config.toml
arch = "preact_resnet"
model = "image classifier"
dataset = "small renderings of single solids in any pose"
train_examples = 395000
image_size = 24
crop_scale_min = 1
horizontal_flip = false
color_jitter = 0.2
targets = ["solid"]
num_classes = 24
norm = "batchnorm"
hidden_act = "celu"
drop_path = 0.2
depths = [3, 3, 3]
kernel_size = 3
stem = "deep"
avg_pool_shortcut = true
widths = [64, 128, 256]
label_smoothing = 0.2
loss = "cross_entropy"
init = "trunc_normal_002"
residual_init = "none"
optimizer = "normuon"
muon_scale = "match_rms_adamw"
learning_rate = 0.0026
momentum = 0.9
nesterov = true
orthogonalizer = "newton_schulz_5"
adamw_lr_other_params = 0.0018
max_grad_norm = 3.0
max_steps = 14600
batch_size = 512
epochs = 18.9
lr_schedule = "wsd_sqrt"
decay_fraction = 0.2
final_lr_fraction = 0.05
warmup_steps = 730
weight_decay = 0.05
adamw_weight_decay_other_params = 0
Rows from block 6 of a small image classifier, named by matrix and row number. Rows with one number belong to one channel. Each number is 128 + 32 x the weight over its row's rms, rounded and kept within 0 to 255. All counts start at 0. Numbers have three digits each. After the name is the row's rms in percent of the matrix's.
After each channel's rows are labels from the 100 images, of 14848, where the channel reaches its highest value: "responds to" is what is common among them. Only what is clearly more common there than usual is listed. The data: small renderings of single solids in any pose.
# convs0: first 3x3 conv, stride 2 (model.blocks.6.convs.0.weight, 256x128x3x3, each kernel summed), inputs 0-127
# convs1: second 3x3 conv (model.blocks.6.convs.1.weight, 256x256x3x3, transposed, each kernel summed), outputs 0-127

convs0.40 097:165116136104123139152102124136155127090167047143115087187187135135162098117168096130152058149070112151126084151073140126125092171120105094138079162157128126089122171108123145143158179095115138116211158095160150120097112147092103107074088074110129138113109196125053109057157081152089147070073166157116092096116147105130108126099181139144109163140090128103138075130098136116122136139110
convs1.40 090:096079179109101097166146124144212128144166199087117139102166145120102181112116072195112096172140132095136136120128097138092112140127135139121166110163170100116136116108040162124192169119137152178116112111152161149136098136128104096114112090110147169103166158134116097122142124149100184123170039111163135125111124097145149126060158116141148114122140066087135158103147126128093088139111
responds to: wedge

convs0.24 093:076114147113147149110132131163094162148093137118132195104085120156103190121161129102084156142062088154150155142103106195102096158125127174071127111153084123154142094101053139131144094121164105176115115114082087113111114116065112095108146088079190165102181104078091094114082149139143129139122121120107116098152138140143164198151098116098041116166124093126115095153123104127042110143149
convs1.24 100:145163091106104115133132107102108101127148122137117171094129143130135106158145112071144133100137128085140125156109076154132040101134124145146091211175092096146129115063117092146081081104153077157112118154136080102133114155160119160115168122144139194122120169161089119170101144188182149100132149116146123112195069101178131117079168161103096157090095176085165153130080131096152059110140
responds to: octahedron

convs0.107 161:189106101120168112113129132124136126130119152098165125142064104078143106095134160106120078165193116080140098100104116166092136111104101139164188184123141098097060100128158101115103114177084103125174203123114101120146141205106105142131149144137121166124117161116125069148076112127140122073126105111154127092208144120086088181082089115023103135138117095092151110115089089110107132103123
convs1.107 140:114117169168220091089105076116096119134092123045112135125111094179101140127123127126132120093151104145139131098052128130126164138100137081199098098201092111066110109146157120109139137131117057129126122085090135122148113104106119125104136131169128118089127136138117098113124139134121135107106086123120097126191178143115073126128106110124148118198153097126135091140138128122166151096127
responds to: bumpy ball

convs0.64 074:069122130154171109100148123072137124119115150132135123087139192159127102082133167087120112199079128104093112162071112130118084100105090087084165108167076196141165116125186057136096122088121113147110093121131113115089138119073184123171113114124074124127128135055185159151085133050086132120143080104137100152176101104152101143109103126141072149102130164130142082116142146137178087144149
convs1.64 073:118164121045088186077092114111108144056094077129089107120114108143126142179128093134144155097140074118110113210104112166152106147078159070106097120082123164141136144090142113064108144159129100117189129122124104084060221152165095138110121096124105133155114134163103146112109140006152153100170174181156090165107179189148103193149084094097147097075152175180115151103163082126139093123139
responds to: jack

convs0.187 092:206140125090108095097115097101067116132079093120132111163170098108118104090137184121129110145110156143103112075038087130146089075172176122089140153132190123141155115098144095111083151106145153099095129170158151117151162112149153061109131116123157228131137123172095161102164099079118141168094115107154099189075092125118188122161149117133144120124148140134136062112100154123165155129082
convs1.187 112:168130189135113158153131108091115090105186163127121192105143150173104080083125114133076132130159063132137117116152099137100128085135100126129123118169083099163129088099096108159182143113138155106096158117137201147163102167113108079183103134184028139089055158147122042120124108141130137107081091118122164124086109172082127138085157165152110097108148111108135112093109082121104131124129
responds to: egg

convs0.171 087:119108124112160134118103128174134145117098109107124172148144145160110124141081075137093111121124138202137160136108170103188126094131072112143070121132107127094181137106122087147122078208175083141109155129167153103169114151108160159092152144105110095098158113117126122104246162108150171130125142081066141148109064102122091072099130134113168104172090128097046151168151121126184110160110
convs1.171 092:140101148078048133121105155127179143080089144097117149131093103116156119185156143117102129102140118114121104145039110162111122079105165091130137108137103166130154137062174090156069044122073146143145119118117096122114048123148116117127133050139107139083116148148050097124068117130150173119131139092165124093111102144134177108119110107130051149090055135162100156128102140122119133143149
responds to: jack

convs0.194 085:107128155126103085101080147079132120088118094137118135079122173150202135109097132149130144155186107176144088116085149147108131121122148107099185144160147077150152149147188085099117121070120110087128112140118105070111154146192075126161102138106106146104123072119037155053075120118056128097097109146154120130102142123182172123082118106140156156132136143091155060128061132123087137086114
convs1.194 095:128102140151047123150111160110135130154071189122121128125100142106101106117120128230102158140123148116153112136086178095148102122113185152139146033076101131173138087090087149187095150138113231155158141130154124124137156076112136160191115126132130149110091149096151095127123130083122132166133154120140051094124094126077139145137177089098088128078088158148159122093091123177133201160130
responds to: wedge

convs0.62 083:129167095125151149130140170110189119141107152117147127090081118130130085138116129131115142186135091165118074143167078145109098135147171110133171141153117085186080186128131105107115147093130191126133142154163123096138080114144115168085211146091105135073089155140174111076082134135097140157081129110131103115115100177157136145106108086063054064137174136164090090147142126086106087074066
convs1.62 090:137118113081127176142127098080127119100113064096124161129084080154164094132152145195108133132112106137127125065079129142137090188125085138148120119172093137151147145081165127119128152128104122089177117094114168098115134110099126116081131159132117136068105139102106091105113095113094147124089176174140128090155064046096131124187080108140195128067072128098136119128084074112115163094161
responds to: pyramid; wedge

convs0.1 107:148128163068094103089175104095159150146099144054122183114139116154138106150134166134171091086100083113175122178130124167097095126092151182103124173102063133120104135074095099063063194157106134107122145156081098179144079118144132141124163093140161150111106119089094088145123105105183077084143172124130116154153105148141157096123124127083114143165148124127144108176129138107079174043104
convs1.1 094:135132131149105135171097100114079080121141044135162181147119104119135104129123182060124135126091148158114150134145137152154092160196095123108126199147096127138150132078160170087134060142138102091155140139123116130084175130135110107095150096159144089121150124113116159099167157080176146142093146145118119129152145113207076096174123149170108140164161118150140128166120169181152118168177
responds to: octahedron

convs0.153 109:172108100082136103032176088137167095121145101086098141143190144112129142090130151133161079181146104190099134173115081206110108076150069139111077109130141089105141160128117109087179126125171160107166167144129151172154145108129090125079128146151114092116108121122098162100128085022131125128063141134127137170134104094187112138124144152167106098142106115120124077134113153150119160180115
convs1.153 092:122191159110097130125124122087133162174181109152109146146107142127118108088153100143115128154127142114156155092127000073059120108147125136090149178131077156116157160123144152103153123127093079142129135127136191066071152104111077104133099144101136130099113137138169159144123146135113165109090139157135124153097132104141161125111174127123171132111120062118133133179096120108136121023140
responds to: egg

convs0.3 104:101104167117113148141076122128153119079128236164113137080129095094106089096147154117111147090119163111153096124168159118171126102112158086157165127128111130110113092118101113122094083117123102100042182136125152156112153171151153122148156204136180145118119197107171115099120134096151065108098123084119086104154109135099128168124053116069120111097121088104056146158127065162131162097107
convs1.3 097:092172172128180154163113116125095112174139124142113170133141154166151070138107129155127082161129117156160106146126093120046120145142101134095177094135179163149139145143107142102112145107137129156135167120160119104101195156155139061135127129148093098136121142154141096118075131156117107118127127122105143139074090035121171086157197101081114106143120084065117132118053077128146184040108
responds to: egg

convs0.26 083:153068153107114068112167093199097173095093109116101154122117103116168159097124159094131042127123150105158079107096127146132096149131093193079173108135096084134137132108169088087041096096175117124123114133146119089115126173089107135091121131117170120091134147079102151073141091171114132080142149132143133164076096079180162113166154137174089063143160145177145136118138122110120175114148
convs1.26 083:125121121119069131123143093089102110128120172152127181098124144106131160110098099108073171110098146109092112159164145124153090129132141115133117165147107121115120100083107085120110000069135113132161093142123076141100141109182145124153219091133102196126135164135161128075129114146157136132085147075177112096120139118135110105167159105068031096144067169160123161152084099105121152150105
responds to: octahedron

convs0.157 103:179093176116122114117177102138097137114138020138131158154111098100146104102171083066150077191145110160151114124136087185095096118133105076099125111200099108127128151112194120145167128174167142141136129111140151130113058158126087117105110089099191110093071120140064081114165134144120143095139091124083150107110128117135177150094161058121128078152138127163174096156138122104148143087133
convs1.157 087:068168132073174078067154133161149130174181111172062117132200148078157174157142145160121160156154150108156131099164162081127103120103103100102155105158103139108189162104138154112159129071092054128087086105130156123120127100156156059123145156125191137150126137141160170120135156177124150110129143139143093085158146126109132130148174138105198145124131042098140148101119121163118158137116
responds to: pyramid

convs0.75 094:143151101132090101134127088174186125118090165179160143102119087129087101127135181173141110124142059088058114119053102099102097171110113128115098113166057157101187172105131087073073130090121106133112144096096097141098131078109101102167135135101130106124154170139096137139100074126118106062171098125134096143193148144108134101133117081188114121159084156083144137088169158098147170105095
convs1.75 081:080100154141081136145115174140124170146149210150083179045125122076115113171095153164092060113125159124171124138119169133137147087121161102116106075100167102164162029124112110164183128158131149124132087129119072140117104083162143132136115179119082199145143176100215088092117166079171092120109171093160101100106112137162090149134167136101051121115081131145137163106126125154142095159136
responds to: wedge

convs0.142 101:156123107097176144081131133134163117087074200108139132118071142090118079180090159088101138199105117185157141146119094141101107115138191176119112133077181050136141138161081151088121094101087147130113123094107117156146098108178157154081071157124109109124163166101110110123126155044122132092064145120130041196105124120146144107121098105165150122131132130163107128114090137169152117140134
convs1.142 093:095100233099155097126152192180136135163111172120122141119157172132119129124150149145106093152185137092125099110108187108126124177124108074108149094138084135118170126118075149163171241109158105139163130064077154132146169103098103084084056117115147181111138148102153159122145142138130148105206136150099170160091105104106141122084164117133181118104155104091092165117088125104098136175092
responds to: wedge

convs0.225 093:100127135168221161070137125101106106076087088083095109127091101179151078142067096152121094124107102110071131133117182105197047152117100115116108084126102108122097121149111100210096127065131121093104147118131085106131069151146107115088138117090127078123137150090107155143138126140073171078131105119140146086131154130154174131071113158158180101093176140165139149130138102119168136154153
convs1.225 086:090143136132122086094121083085111153143102124132129103088105129065102104098180124102139126105120110092098130121158119144111095073112129083077097152172120119148121085162067149104073065122094089098101097098113112117108203145102126107095053118129124089157152141111013162126143109078142097097107130186112089091126121104161065109100060119125151118124094120099113157093147154080116077145143
responds to: jack

convs0.175 105:098103138090119051134108079108082133152118081121123156081151103140161097124120193166108143152179089120169139090105105145140114131102126145118152121102149173149145111185118075096124072085170095120080103181180197153100100123128119106147109150167119146123017092081185195135118150122121108150125131114113115182100041149166139152149105136119103119094140136130128133110087165115165183120149
convs1.175 107:157095130148112067163129142111137129144141208116101199075089133148140110098108059132152152105132084114087130199178108086102100103169131126113089220159095104152073047104108135128176160105135109128141096089134161081149104199113113142117106105110128122109076130116084114108126109136124129096111081169126126135165087137130110103059164141106076156113135181130141136065146123143110121126137
responds to: egg; octahedron

convs0.36 100:061166097140143090129128125110167145112171168105082115118163138136112114149183151140124137052107121085056135117072079135122081135133071165120104118110121193106105108093091204127101112128135150170143067197131102185149128184068111140114078110120125079125150122150155069089115212135159131129162174149133148149124159155167119107131111152154103085142155148132127097156072134130087163101122
convs1.36 099:145141141078087132146112084171110086139066189140156134161091175133113149148127116161112120133137030111107143182127130164148091112186088100116153164092087080102144150095016129153125053148096155086164089113114135138115195145149134178116115093130102097105144040155099118116157101039115055125130138127101126105126130117133098119082104110182173150144074154109106165131110125126141132153136
responds to: octahedron

convs0.250 094:096121152109044087117135160124104123079093149109096080133118084107142098128151107193088055133094157103118142123135158100127145103113146100122097127121142120111104084128112076119060170116114095140087114062107114136141187148150122088129088156214130150156109144158171139142169191171165092143110140140119103127040182097125136076082172115100127183096127127087121136124103105077173122102088
convs1.250 100:139185167088078145166122083088150127119094132124132153190155131149164073106150088151165124157156169120132098127126170130132116155118095098122137157119134127067151145114145140121123170146106125120159127086118073131106055062122136090128155119137132178050137109097099098110144142161104096107118138117136097102138082058088128131162183064114197132112045093099122125124096102114108093095155
responds to: wedge; pyramid

convs0.51 105:191061132164147093084125105130177108068086104216137127124081119141104164094130105108037164137105151090086129117063081070078111144121124145093150141119097104154126099115101136161116206093087144109099204115087088092157119118162111128117112098140076132117149124117120099165172099158086114139123169153141093113124119098113103165161142135108148113139073116159100140168109100096169151152081
convs1.51 098:090122149185111071115143097125092042142122101168117149133145086087094142119122108065132114125094037120107116149154137071096112039108092161104108141149123099134130119112076116168099084133162096088073118117111113105081114145137126102124106079133109113141111075160140106109146094140125081085138098138047133120124117080095094097092138172120138129103193104117137126113135085061107103184106
responds to: bumpy ball

convs0.199 110:165156110059171058121169094122160181062097077100106117116149122096205120103143159157124086135137134092187157141146108136107131128121137195132128174134094111129117094077119080152126152134069088071176113156168087084124126157164129134104143119136173134093059135100149099129104119073147085115158154120098157140103181074174142132117131104146110116125082123072114120160083137079118134125200
convs1.199 100:086129108116164137113113099127171148101121156113102159142114121140139098116113136143074190102115139115101097163081131116123103157134130159159088156094092079160116125119131143102090103035108094120204110157129115147150121161127125181087175130151143095174077162155177061103120080157134133156133125071099138081120091153140142096109107079094082085132093164132140170177098156145145135107084
responds to: octahedron